config = dict(
    model='contrastive image-text model',
    dataset='seven-segment displays showing three digits',
    train_examples=195000,
    image_size=48,
    crop_scale_min=1,
    horizontal_flip=False,
    translate=0.12,
    rotation_deg=10,
    tokenizer='char',
    vocab_size=15,
    loss='softmax',
    embed_dim=384,
    encoder_arch='mobilenet_v1',
    encoder_norm='batchnorm',
    encoder_activation='relu',
    encoder_depths=[4, 4, 4],
    encoder_kernel_size=5,
    encoder_stem='single',
    encoder_widths=[64, 112, 192],
    text_encoder_causal=False,
    text_encoder_width=128,
    text_encoder_layers=7,
    text_encoder_norm='layernorm',
    text_encoder_norm_position='pre',
    text_encoder_activation='reglu',
    text_encoder_mlp_ratio=2.67,
    text_encoder_head_dim=16,
    text_encoder_fused_qkv=True,
    text_encoder_bias='none',
    text_encoder_qk_norm=False,
    text_encoder_layer_scale_init=1.0,
    text_encoder_parallel_block=False,
    text_encoder_inner_norm=False,
    text_encoder_positions='learned',
    init='trunc_normal_002',
    residual_init='none',
    optimizer='muon',
    muon_scale='match_rms_adamw',
    lr=0.0017,
    momentum=0.95,
    nesterov=True,
    orthogonalizer='newton_schulz_5',
    adamw_lr_other_params=0.00095,
    grad_clip=5.0,
    steps=29000,
    batch_size=256,
    epochs=38.1,
    lr_schedule='cosine_restarts',
    final_lr_fraction=0.1,
    warmup_steps=870,
    weight_decay=0.1,
    adamw_weight_decay_other_params=0,
)
Rows from block 3 of the text encoder, named by matrix and row number. Rows with one number belong to one neuron. Each number is 128 + 24 x the weight over its row's rms, rounded and kept within 0 to 255. All counts start at 0. Numbers have three digits each. After the name is the row's rms in percent of the matrix's.
# gate: MLP gate (text_encoder.blocks.3.mlp.gate.weight, 336x128), inputs 64-127
# fc1: MLP up (text_encoder.blocks.3.mlp.fc1.weight, 336x128), inputs 64-127
# fc2: MLP down (text_encoder.blocks.3.mlp.fc2.weight, 128x336, transposed), outputs 64-127
gate.201 062:156111144123120145114177135134111110139102142129135141114094149130163147120120168146129146087110132142125149153066170131123134135146084075087129106100119125130086148152129099154098161143155141
gate.202 023:117148083148149133159120149172094120127154124146108129099096095182104091118104165146178115110112136140152110122123133125110101091154131128121102154113139154091140111090106133127171128132145125
gate.203 021:138122114096139132121132123123171120132118157149153101106089099121134108153130136102136152183097098126157151168105112106090135112149095126157083169109080096122132125138106132124184138166129175
gate.204 022:135121131121126140128107138160094158125164111129107124199076112127130114149105131090162140131079125120134125126125136119147149135140115103152090166125126142117133140121123121118143173114139139
gate.205 052:132099129135137099119121157123128151143144112083152142147148129083072134152093078116152118100086138105156096121112143133147171123140154126152077100156137143137121106127128114138105157097115165
gate.206 017:121097143151120135095098180115160127125128125146138111149153168134155139096094133093143165078138128145128123150117120141134141147180112147139129135132152109108119127096140096115142173163107155
gate.207 044:081140145137154118138130151132116138149096094118166138124106103115155118128082146099135128063131144139133110138089149136164147160146137125125111164123112135104111152100106098156153175162121141
gate.208 023:084093066112109107081131148134102147131108087082152119125157124141136123147120099121167134125109143134138115143091134167122155148123164120168131152167089143145160125148165167147120124106134132
gate.209 023:132129128146161107126125088146118101134126150127169185132093141148122124143142107102105187128081161113106125152142137090094152097123142095140084113143117116184128148115121104119153153132137144
gate.210 041:135109156148142134113115139161106137123100116110142146123138159098141132103112140156110126127115135151097136144113134109151120138130090105118118110099104141146103158141156131154108144133139105
gate.211 031:123114104138143123121110146121069159188126129072109176124144142155142117147089156111150098131105129139141135157100138140136139144145134100145134158105095146140122124138153133137074156121152119
gate.212 127:133111083133122105133100111156157110107124115119119143151089158151153151139122113099142168149175114126139115155145151149152128163160134085118132152100084142126144136136130141141119150110130182
gate.213 098:122099118151170136104140127168105134146129131155174128131132106117182135122140114114187115108131171145159126143117125126128120120146137126110090113150129151095098160151120136166115122123118162
gate.214 112:150160113127124122079114098121165140146155126115173144135114131115150136132145140130166166132171083129140108147140131139120183128149144100129115143110089134133143127122104113156119160100112168
gate.215 030:155098080098159148097102146154099140139135117129108142150088136143108140158034150094122132122073131078086110098125119112101138155169173131143131128126107135117106121131145141135161106136123094
gate.216 065:128153112128138129121132130160077120126117108099148117112126155150149156099126100170179150138137123152125097159118183154101133118175153140140103156128081179152101111103119134129090131093165158
gate.217 039:118082114143126119085151105129092116164104117144124130076102159152122151092050149128161139086128121125135116131116146087131119148124146126132119130160124134085145095103140146125117138154131138
gate.218 041:145128106135149124144133134148162069151130150132128128136126115128157188142138135149113129117150123139126165153098121141118096082146089129109121144127111122092100178127153123132122126120140134
gate.219 042:110132106130133140147134131132105096156102121153185074160097170126141140127150102127180136088158132139128133145093145116106159140108127161111135136125127152091076119120131124122118156118106126
gate.220 063:075151131155126140128150152144114136149116114095137111094118163137122135138123131129180127101133136127118119156098138137140150136129126127138103141110107143136104142123114100134099164118145137
gate.221 032:110138124139137139095153166149095115137155123130161128118140133123123124113118123157146135036155098133123096126141148138103121099172131128121148128140111175137132106103154094121114145127141138
gate.222 026:106094099160138124112153145161129135111109159119145156115154151154112178159129142117151110125122082177117083140134148160153146139135137144133121141119115177140136139090153085165138155118116120
gate.223 068:092142124139138137102100159130118126137111128124182154125145114133157123153112133097149160112117113146121105137099155184095113137174145077165143161140102158122118159100159118104149140144120108
gate.224 017:143128126110180113126127130143167129128124116157126095136110124120132149097095140142129123097127084141124135162136143099148112132124115081145124134092112147165125112114144142099162160092105154
gate.225 022:100099127137138139123095138131091148151120097141144117120088144136122173126097175127193105120153118112096123140100128131114124130138137099152098156106150182114151142133147090147144129113124158
gate.226 033:095091129118147140128156143128084113131128124135118151094124139106152143132143134128170167119107130119152088148121213141129110164181145119129156145177120164170136151129147147116106153105125151
gate.227 231:143111099113202129091094146169112125157115137115118139141105124147089152135110133100141149120086121129084134124128131178120141154148127109144119130162129139104094143111132163123149110127118131
gate.228 187:127121105152144152081150147167070102138155173116170135094114141133148132122101120118126146075135129152114104150147131131102167146174118130101117155150141119159105129068096139122140172138150098
fc1.201 072:057117082133128136121078151147151146100135112139118139183138146106088120145127089123130144157105136126118092129133095124118151115139130194170110145156119122157168137095097182103132117102141119
fc1.202 029:125148087136160064171119141160093127125117163184087130120095133156111145135138125122164126122112148135107112109132121115137139109126133161118106134107116135111190130096108149111151094119165086
fc1.203 026:158125142122108155122100153154064120138109096111172167138114104194121117120070108098120116112153145142131158136128104116103110101090169130125137125092117139102120120100145122126101113141117166
fc1.204 029:172117127114111101140140127107120125122129102153114117127120114135112154118115125110125123169106164169108094160151141079102114154092124102144137132148133144175143134136152155135124068133129104
fc1.205 061:147131133143121124104180135175144121171125104152150134080123143111097114149073138098131130110142168102144119137156115101137139117125174141129122122144136154110134104089129096129107145088124142
fc1.206 022:085114118160114142132140156104145151112160139134140136163157160114144148167116113106103151090107137140127128128119142138121131139161136141110069125125089096139137108089127105098145194144134134
fc1.207 053:159151157108143139155124130160119125138129103140134114176108118126173146099126141156116103107134144116125124149152148118114115155105154109159095123153119158123108097143108134137114170114144131
fc1.208 025:138155149095108167136064119152120119138173098140176144113109120119115129121096187116150114133138167098149150148108179111130079158166146180132141147163115140127149104132170109140141102109117122
fc1.209 037:159128100120098120128156118101128152173126081121133116123112110114121111126116144159112075144146121128128128141104084123142103098147120091119155175078147136113074164121125166148142114123122188
fc1.210 038:154107186161116130100108119129109145108117128137148140128127168095152156114133161145136114118121118160087129180121096088136127148159113093126131147081133137123127121140143113140137140139118122
fc1.211 040:116122132109166098118129075151133083127119150135118137131085149103087157081172098148128137131177115128141086129135150080156157139078114112130133136154170122136141130126126152123160077154164129
fc1.212 127:092154129143099102152154191168102119110100136116134084100138164135132142132094148164134102122095158110115080130137148117088117121117128137136094111167115124117094107119138129169136114116150057
fc1.213 099:107121117116107130141136109123137121118144110106124133121106189093104145103120135127076134116124087106096118158136125161132103147111145111151168140114137083145130113104137136100128092119117122
fc1.214 092:086149158123169150128156142124086098131088145160145066098125142127144143120129132129117143098068125127129107143137116112117155137098108145130097123174131086178101136095119092143140146161144085
fc1.215 035:115154186155084134144145119103138126112115148123168117105159118138159091094183128153156134139165118154183136161118134137133145077086076110103131128125161119147136154123132105119088127140123170
fc1.216 079:100124145111147146119123110187133104148139170085108156111156106120123114182167149141118151074117132118124133081135135149115121134113134150161150089131153146099165148117166112109114173132102119
fc1.217 056:132091128146134125116126118132055140120127102149155112106077139162151136114065172119152137096090111087126130152113113118140116129129141093113168112131144118092147132117151115134122092165093154
fc1.218 058:150140110127131121150134142134167116131111134114154116139149116122137172133110116153110115147131113189112155131120125151108113073119146128106087116102112107118088112131123117163110110114142151
fc1.219 049:138090113128124087143095147074099182100112130119114171117157073142141126129126145136154139159099129146136099089137109167195099141141115099133134102100120106147158138123177137130154149151127104
fc1.220 057:156094094115144116124102171152127118117119146116120099173162126140122147134085132083068118129092106117142141125172098163089148136133079113126104110168104114123126114121105136133156140127114143
fc1.221 035:118122123101075162121143121197167128137123085102087150106137148125145057136102113103139171143102104090149131119144125118136163127139106159119152150128144108162131138109137100098127152147140099
fc1.222 034:112155180121124132144158121090111094140145105138143156181160080138137099114119125123140146134124129106149198117099120122098117118131104113126134159141116117123107125160107135120154106115106145
fc1.223 062:159143143146106120131122141129141093115120144154160148146116113132153114097125137136135147130135148149106115130131143165091097130128148129159118186142124150140136165122172103103140109121119096
fc1.224 027:136107125146117130159102089120066149117114150153130131130118093148101138166172110153114143143103123128130091081085119157137111117092109116129152154150102100119137128147183140148125120145168115
fc1.225 024:130088106172125127092145142106143118111094117112127092124209116132183142099132146111105107163115121128121165148139113132077154132146139102142140132132096099100146135076119118116112124139122129
fc1.226 032:131142118169094115108160108125168124098126130160137110150110129102162143126088143100099112120129139148103144157139098095130168133116166123154093115126078122077117104095101098150132116149109126
fc1.227 224:147131122101187124086060150153106135140102116103092155137105134147079132159099123085132127116085123110102135141144118161120133134153132127131141115154123137115107144115136163106159086148110102
fc1.228 192:127136142109132083185119121092148146097110085132105125169135126130117118149161139146157101166124138095117133127100135100147100113090183131156124119105119127090142163156163131133123075114117130
fc2.201 045:162130164130172120155096105147183081105112117173139130084118116124132120110153146144069157104118109115101190122151112143162117124159121140124155121063106143086126093124135092143125121161090122
fc2.202 017:093107145117116130168072153158137093113157095134138161130114123131171144121135142130142153144123112132145146067114138139145089131123147121128120191119124113158123098090109145127176122137114142
fc2.203 021:095118090134097093166113167131173132157150202148086105116099129104110098134132135123169143129125107144144144089118119167153140143112163140115132127143111130178139122115099113143168116088136137
fc2.204 021:159092124131100119093151093093152132143129134121096123140105151090132051105159149088115137114159124178174151099126145138164108159161135117126167108099105118115128118130097093137133152136121103
fc2.205 042:140124121136123127131072107097161160133160095079136156178156123109090111107162128142151118159156151126118151085131137129120103123103112143153164158103138127120081121150105106156110120132120126
fc2.206 017:113153148118157100114160092106082134158111111135160114107122083128152159148123142122145135157121128117102179149086163096155106153144136131098178112111144120125124102149163169106083113148109088
fc2.207 029:108110095145159094093151130140151147123118167151150135112131128131129120179097096118149146121099115123114144117113123106148113093134086141134163164058139117146105145096097118118126119112105178
fc2.208 020:129127080141133146139089140127158171107088170126097125142112160160154069130158129100098128112139167094136101113164110137143160094145109174099098113078137128139111144104139081120144157131157139
fc2.209 016:107118162144159105144157138151104140122121131149109138133178141149128101135161128091157119091114164103128123108143171097180141134131140128151176142134087079126171142147085125118110136127107096
fc2.210 027:114162135132104136120105138131137158111120086089151099108125121088144111142093148131134119147157151172145161152129156125120130145108155137142119139154096142131100129144075149134105154150136106
fc2.211 028:118145144134108177123077185132111127132136126104104110120146141176179124144122113131108158150113105122133145135146106184133152075173144141135134160074142151124114118091099142157140135107100096
fc2.212 140:085129163138132147121146166119081129115078103115142105093138136125122122109122134149155120115107159147122095117117122141112111108120125165143094133167157113121100132119133151152130078128145085
fc2.213 111:148152112108113173118131080168125129148127102135148052114147097155100124105136170094123161136172137149097172136164158131134130123133122140128101113148123136124116163143139110117092153123114144
fc2.214 105:109117186121149147140163156105094106115085126096142113103138151129105103112124135170151104139131181137111094118107125142098124130129136143141086127141166119103097138133145138152120086128151096
fc2.215 019:107146167139108107155115171093150099111135162192161089114117137120167108116121116125118106115137124160169132170161161115141130134135082137119150119163175122123168136091139111100121134137176143
fc2.216 056:163157110141107087088161126106103131097130128134099097144110120158109114114115102155148156119113122135117138166160133132162113112147150091086083102129110109158117142148109136144124101130149072
fc2.217 036:134141128148125161151092131126150114123095150109123127121156081124116183135108146112134111146120174152134138115111119159148135120151129157081057132082125116176142160097142103154138121091139102
fc2.218 030:109114122099149091124130154145123120115150176152123112072107101113096111133131136152140121102126117087123114108115095116170150151128145117128139153170115130165159123130147107153101136126131114
fc2.219 030:158091166130127144093118124100144109099121130131153129148111191104101159142127125175084130120121117108113109115111118129100143112120188127123135123152108122103128109141149131149147132157156146
fc2.220 079:178172174161129147155125148148119117141130159083109150126124145166096148138134113180088117123108078123158146144166114139145092101091159115130164101129119116108104121154131125155154148105123094
fc2.221 039:145113158113116176116141140076109129127128119126132127139129110163105142162139119181135092121156092108116155141177155138058095117138130106145100115149130132086125064144152150121118085092143115
fc2.222 021:121146086130146126128114131131093180134095090141151111106109154137155111145149149148115154110121123130155127146140100147106148128132126181167118143110150170175122087097146097128115155113147096
fc2.223 058:102145109098101075137084131153141149118112125125106143121138124118135089136073130089137110094128178129163110139091129159125112156136120138079100120131151119155160130092125129102149146127107142
fc2.224 016:097148116139144135092168189144156111112136102101101124131116121099179161103135136143154098146093092104160145166164132095123144136161149136154145101083140105116123136117095135144127144104100108
fc2.225 022:130145127092119118116111080108159159174147129155117163111089088125146148127107129116148143109135139170118119116120130155126080163100123128129126104106117165145088143144099174094118115110131076
fc2.226 047:106113124120125151137136105122140129120154160119161108065125120165135076104142095126086140114145106140161122109144105161137107148134117090123157151096117127164157136156129063123143142098116178
fc2.227 220:166132070095148146106124116173094126163130089080088163135109111117085153160104127083111139117107137110072134078142099141098111159130161127137111137121084141134089111171124136154144138133108109
fc2.228 184:110115119130125092123118145134188150153091104136066121157160117134104144124149169139128124137135139106149119054113139117134096089095111119164120131087083156125127142168156075125110137123133152